Rows from block 3 of the image encoder of a small contrastive image-text model, named by matrix and row number. Rows with one number within an expert belong to one neuron, the router's apart. Each number is 128 + 32 x the weight over its row's rms, rounded and kept within 0 to 255. All counts start at 0.
After each expert's rows are labels from the 100 images, of 14848, where the router gives the expert most weight on average: "strongest on" is what is common among them. Only what is clearly more common there than usual is listed. The data: short English words printed on busy colour backdrops. In brackets: how many of the 100, against the usual share in percent.
# router: router (encoder.blocks.3.mlp.router.weight, 32x160, trained with AdamW), inputs 0-31
# up: expert up (encoder.blocks.3.mlp.up, 32x160x160), inputs 0-31
# down: expert down (encoder.blocks.3.mlp.down, 32x160x160, transposed), outputs 0-31

# expert 31
router.31 [122 101 128 159 142 118  92  87 108 117 177 177 144 108  94 142 157 123 127 133 140 108 130  82 119 155 127 143 173  94 102 115]
up.0 [116 103 141 186 224 155 166 137 170 112  70 127 159 140 128 138 121 133 126  85 121 130 141 140  85  87 108 122 179 193 109 128]
down.0 [ 86 102 144  95 144 177 111 109 129 117 175 133 104  99  79 130 121 129 124 145 157 132 126 119 160 108 145  95 100  86 121 106]
up.1 [206 124 121  91 111 124 125  69 123  56 178 150  85 108 108 164 150 132 100 206  50 173 134 134 109 180 141 110 206 178 111 130]
down.1 [110  82 165 183 174 141 121 171 106 161 116 134 171 132 137 127  56 151 168 123 128  54 123 148 139 170 127 130 114 138 110 210]
up.2 [127 147 107 150 140 131  60 136 157 182 115 142 121 135 101 157  68 102 133 130 201 168 149 139 176 106 131 106 123 199 115 137]
down.2 [103 100 104 128 171 105 208 106 123  83 125 108 151  59 143 123 123 145 128  93 135 116 131 141 126 131 149 154 126 105 131 146]
up.3 [113 171 120 114 113  79 138  70  59 161 122 117 148 143  97 154 186 143 116 134  94  98 106  56 173 124 122 120 159 145 129  83]
down.3 [112 177 138  61 108 126  83 120 105 134 146 136 139 151 121 108 101 147 107 118 146 103 157 165 146  57 110 168 109 167 130 166]
up.4 [129  80 131 100 108 194 127 116  65 118 115 147 131 123  88 167 137 183 108  95 126 147 115 130 129 102 143 119 100 150 119  80]
down.4 [137 154 154 145  91 101 119 174  90  53 125 109 157 139 115 104 186 117 148 146 124 145 126 114 124 128 108 166  86 162 138 147]
strongest on: the letter c (46 vs 13)

# expert 26
router.26 [120 145 146 105 147 109  94 154 143  79 104  79 146 129 123 137 112 189  99 139  62  96 152 109 157 121  86 155  89 138 182 139]
up.0 [139 142 113 172 165 148 122 167 126 111  63 148 177 110 164 112 127 113  79 144 150 184 169 143 141 158 109 116 189  86 121 113]
down.0 [157 105 123 112  97 143 107 122 118 141 168 152 130  75 129 205 149 179 150 103 184 108 136  97 157 134  84 181  82 137 115 139]
up.1 [133 197 174 152 168 110 129 213  90 158 147 143 167 117  87 164 183 107 183 134 116 139 146 166 178 127  67 130 125  92  98 184]
down.1 [118 124 122  96 114 106 158 100 115 182 108 167  62 124 149  93  92 122 108 131 161 119 134 136 119 133 154 149 121 127 114  52]
up.2 [140  87 123 122 141 198 148 164 143 123 116  88 115  82 141 126 130  90  75 123  82 146 143  65 140 155 144 173  92 125 133 147]
down.2 [111  96 133 109 156  37 136 120  96 165 115 136 127 137 147 117 165 145 126  94 125  52 142 137 112 153 174 121 102 170 118  79]
up.3 [142 181  83  61 151 101 130 152 163  74 106 122 166 138 131 106  93 162  84 115  94 121 107  78  51 127 170 169 123 129 134 150]
down.3 [112 141 183 191 155  99 121 158 103 155 137 123 123 143 159 178 161  39 103 141  92 130 119 175 169 128 112 123 122 169  91 106]
up.4 [153 109 123 176  85  72 155 172 117  93 117 128 124 103 109 160 152 130 100 136  99 125 108  68 118  78 141 165  95  99 109  95]
down.4 [132 107 168  41  98  50 116 150 126 154 151 148 109 177 139 138 153 129  60 157 123 102 179 179  75 113 159 119 160  38 113 159]
strongest on: the letter o (72 vs 33.8); the letter d (39 vs 15.1)

# expert 11
router.11 [146 129 126 175 152 106 120  89  84 149 158 108 148 132  99 126 132  92 168 152 133 179 131 116 110 175 105 121  99  72  93  78]
up.0 [146 133 117 158 133 225  71 106 105 127  95 137  89 134 120 105  95  99  91 133 125  64  91 136 132 151 136 176 120  89 157 121]
down.0 [146 159 119 143  99  75 110 175 121 166 147 141 153 143 137 161 172 170  98 100 145 147 151  61  86 156  87 155 112 159 132 129]
up.1 [183 176  88 172 116 132 162 112  90  82 116 137  83 136 157 101  82 129 125 150 160 198 102 156 114 131 124  87 119 132 110 118]
down.1 [106  80 180  79 123 101  83 175 159 160 137  75 113 116  88 130 162 108 141 104  72  92 119 111 113 102 131 182 125 100 184  93]
up.2 [139  31 133 165 117 119 154  62 161 101 122 222  91 127 132 192 123 168  91 115 138 103 140 156 143 146 159 114 170  66 152 145]
down.2 [135 188 123 131 129 171 131 152 136 149 140  63 130 117 136 145 194  97 123 145  78 145 115  74 163 115 157 126 105 164 143 104]
up.3 [175 173 164 172 111 123  93  66 155  90 153 144  94 108 102 200 122 132 172  96 165 101 190  59 162 130 135 143 133  98 129 169]
down.3 [113 139 124  98  95 154 128 209  85 167 136 163 166  94 116 125 179 120 106 158 124 128  81 212  64 132 118 158  99 111  74 139]
up.4 [121 122 126 121 133 109 149 198 100 132 140 158 112 103 135  85  91 145  72 122 104  66  77 121 101 110 179 113 147 116 168 109]
down.4 [173  76 103 133 115 160 148 113 176 113 135 107 116 127 145 141 143 110 138 102 130 152 157 151 117 145  68 129 119 121  81 138]
strongest on: grey ink (33 vs 7.7)

# expert 28
router.28 [129 112 137  63 129 195 161 144  79 135 129 150 174 197 140 100 109 128 201 141 166 112 112 142 120 149 119 145  71 108 155 169]
up.39 [161 103 162 146  95  91 146 188 134 104 120  49 154  92  82  76 170 127 151 124 170 110 159  65  79  47  80 103  87 142 183 120]
down.39 [126 158 167 170 106  97 152 125 128 168 125 108 127 168 135  90 113 134 130 150 111 114 142 174  97 151 151 103 140  90 130 132]
up.40 [120 122 155 100 123 118  60 178  95 156  97 158 131 144 149  73 146 143 149 152 110  95 137 148 128 135 130 111 130 111 158 125]
down.40 [149 161 105 147  83 148 170  99 224 121 120 112 129 117 137 139 133 114  90 134  87 164 108 130 159  95 109 136  83 104  75 154]
up.41 [105 100  92  73 137 121 167 103 123 180 111 116 132  94  92 138  56 115  98 118 140 107 135 120  80 101 126 131  81  88 113 103]
down.41 [115 161 162 134  81 132  81 123  89 177 151 167  96 128 146 148 134 133 103 135  80 116 142 179 113 138 144 101 147 155 127 159]
up.42 [150 107  96 128 173 144 114 102  71 169 122 169 103 115 159 118  70  89  71 128 164 118 110 107 161  99 132 143 191 141 144 140]
down.42 [ 92 130 183 122 128 102  88 124 166  91 143  71 146 135 102 158 121 120 185 161 137 130 137 186 126 143 122 132 121 107 166 106]
up.43 [118 139 110 175 131 212 132 168 139 132 121 127 126 151  97  91 107 106 129 127 138 124 108  56 102 157 173 102 127  85  99 156]
down.43 [ 88 165  95  65 136 112  89 108  98  88 138 132 190 120 141 135 121 106 199 131 147 166 121 136 135 132 148 116 159 110 142 105]
strongest on: capitals (92 vs 33.6); the letter e (65 vs 35.1); the letter a (62 vs 35.4)

# expert 13
router.13 [ 55 107 132 108 140 127  84 145 164 155 149 140 142 165 116 121 134  76 116 105 138 137  99 106 120 111 149  91 128 136 128 155]
up.0 [127 112 188 147 139  66 134 144 136 131 142 148 156 164  89  74 143 110 173 119  72  87  82 152  82 143 159 128 138 114 110 109]
down.0 [108  71 146 113  86 216 143 124 153 149  66 120  71 130 180 104 134 157 140  91 123 113 165 141 131  88  71 117 124  79 141 114]
up.1 [136 119 156 162  79 146 142 154  74 183 103 148  87  95 186 152 141 124 111 135  74  89 136 148 130 143 138 172 112 148 102 146]
down.1 [ 87 141 146 138 101 116 142 100 159 159 137 132 169 111  88  95 194 143 169 144 146 102  76  66 123  76 125 153 137 109 177 114]
up.2 [123 146 109  97 148 146 135 149 127  99 126 144 117  45 133 126 183  92 115 140  93 189 121  77  93 138 140 158 108 106 163 149]
down.2 [ 87 139 186  86 133  70 129 117  94 107 127 143 176 133 121  73 149 167 148 161 124 103 136  45 151 160 130 150 147  96  79 145]
up.3 [ 93  56 162 169 169 189 117 206 140 114 147 152 164  98 149  81 123 113  69 112 137 123 147 110 137 134 128 158 128 129 129 132]
down.3 [145 132 169 140 141 141  91 152 164 110 155 150  61 191 138 121 111  98 118  95 121 118 134 120 102 140 127 146 120  98 160 149]
up.4 [175 138 101 176 125 158 154  91 148 140 117 139 118 148  72 151  81 177 184  57 170 200  93 164 130  92 117 144 155  92  84 158]
down.4 [141 192 165  79 111 145 160 171 101 131 103 129 153 151 197  90 141 147 130 144 147 112 128 106 104 143 153 139 126 187 134  79]
strongest on: sans-serif (88 vs 57.6); grey ink (28 vs 7.7)

# expert 21
router.21 [128 185 148 114 154 116  93 171  66 104 126  78 151 135  96 146  96 104 158 127 130 123 146 171 164 139 133 138 143 124 119 112]
up.0 [ 94 145 193 146 137 136 144  67 111  98 134 174  64 134  86  91 114 120 104 172  71 156 169 173 167 154 165 149 141 139 140 131]
down.0 [108 155 130  49 127 108  78 132 150 150 116 100 169 152 153 172 166 137 112 123  82 122 169 103 116 121  73 143 104 151 111  85]
up.1 [106 135 162 157 139 116 108 155 147 186 146 184 125 146 145  90 120 158 149 125 109 141 102 157 172 110  82 133 130 114 117 107]
down.1 [140 125 137  70 151  99 123 110  98 127  97 111 137 112  64 194 159 108 123 136 151  85 147 144 101 204 152 101 105 119 114 159]
up.2 [107 101 139  96  96 112  78 125 156 151 117  98 104 121 121 105 107 147 139 101  85 115 156 115  83 121  63 138 115 132 147 137]
down.2 [130 136 117 115 115 104 138 163 116 119 118  91 169 156 135  99 166 114 132 149 171  85 109 118 177 137 144 112 122 164 101 114]
up.3 [105 165 102 143 166 126 140 145  96 109 130  59 130 109 135 133  20 172  95 111 122 152 138 121 129  92 152 111  60  84  51  85]
down.3 [ 77 110 160 103  65 146 172 114 178 142 133 186 114 182 110  91 140 128 139 144 157 133 134  90 168 129 110 162 173 122 185 160]
up.4 [104  68 172 168 131 129 125 122 197  94 166 113  84 119  69 198 149 120 178 143 105 123 118 148 124  82 154 162 112 160 173 136]
down.4 [114 131 108  91  86 132 130 165 109 124 101 155 191  78 160 148  98  82 134  56 113 107  84 167 135 158  68 154 139  78 134 149]
strongest on: the letter d (46 vs 15.1); the letter g (29 vs 10.3)

# expert 29
router.29 [127 139 119 192 129 134  93 113 139 114 130  94  59  75  98 117 123 108  83  86  96 169 187 118  99 113  89 120 144 115  98 114]
up.39 [130 162  94 103 121 135 102 131 161  73  98  62  97 151 154 165 133 130 130 129 120 159  75 122 137  54 144 161 130 110  83 154]
down.39 [109 104 180  43 151 173 115 144 155 166 110 124  99 151 102 114  72  82  99 103 170 113 148  91 116 145 156 109  74 160 159 121]
up.40 [ 97 177 125  62 154 124 155 122 118 102 145 124 110 102 173 150 101 116 119 108 103 194  95 141 111 137 171 112 178  61  97 177]
down.40 [ 98 145 167 129  88 148 162 168 185 128 115 130 110 154 100 138 144 130  91 146 123 175 146  79 185 185 119 126 130 131  90 136]
up.41 [160 154  89  89  86 140 156 132 150  65 164 122 128 123 145  71 133 123 112 118  64  87  99  91 137 140 140 161 108 133 153  98]
down.41 [ 72 142 155 110 158  85 121 174  49 164 152 173 174 137 162 210 123  85 128  95 128  97 151 147 139 166 129 121 131 153 171 122]
up.42 [131 127 143 117 138 111 128  73 106  91  73 209 114  74  55 158  96  70 107 139 177 118 153 147 153 129 139 113 100 209 103 123]
down.42 [116 124  83  67  48 136  95 120 139 152 150  70 104 173 139 107 159 136 132  97  96 185 165 100 132  76 117 116 177  54 143 117]
up.43 [101  68 122 130 144 154 116 140 169 120 141  61 159 130 121 118 133 124  88 195 151 107 163 145 136 128 139 121 113  78 164  93]
down.43 [ 98  99  97  57  98 112 125 207  82 129 149 158 148  94 149 151 130  70 148  66 148 156  83 122  70 144  87 171  81  99 142 123]
strongest on: grey ink (37 vs 7.7)

# expert 8
router.8 [ 76  95 161 123  97  92 124 140 154 123  75 157 131 106 191 104 173 123 101 105 112 121  89  68 144 125 133 143 109  92  80 149]
up.0 [185 116  82  87 142 139 106 174 128 121 119 113  78 159 116 132 134  79 150  71 148 157  90 105  86 114 106 211  69  82  92 144]
down.0 [ 58 107 163 155 104 105 182 135 111 134  87 164 139 130 122 121 159 175  98 153 137  99 135 162 155 179 147  31 151 120 115 119]
up.1 [122  46 142 137 134  96  90 110 122 124 102  91  95 105 123 132 150 140 118  96  73 123 157 121 111 145 154 183  74  79 154 120]
down.1 [151 126 145 187 180 149 116 129 183 118 152 172  99 138 175  89 130 170 144 148  91 122  69 147  73 124 113 109 198 157 150  52]
up.2 [133 154 116 140 172 117 140 144  59 163 142 134 190 127 159  83 144 146 207 101 122  84 143 129 126 115  95  89 125 164 114  99]
down.2 [176 141 135 151 131  75 142 134 152 144  75 205 114 169  52 162 141  97  86 142 116 152 138 199 140 119 175 115  88  96 169 161]
up.3 [144 112 128 132 136 123  63 114 165 160 103 121 163 123 148 125 131 148 154 131  95 164 141 152  83 130 103 135 124  80 107 107]
down.3 [ 87 117 105 141  87 180 169 110 130 158 126 150  95 133 154 144 177 112 128 102 105 104 139 116 114 150 100  80 204  88 147 106]
up.4 [148 136 128 194 179 166 129 123 142 186 122  99 155 148  61 152 147 100 158 132 160  94 131 125 180 104 178 167 126 127  79 180]
down.4 [ 68 142 124  96 104  90  90 124  61  48 161 149 119 171 165  83 184 134  57 146 126 146 149 113 143 131 144 117 130 138 169 126]
strongest on: the letter i (57 vs 22.7)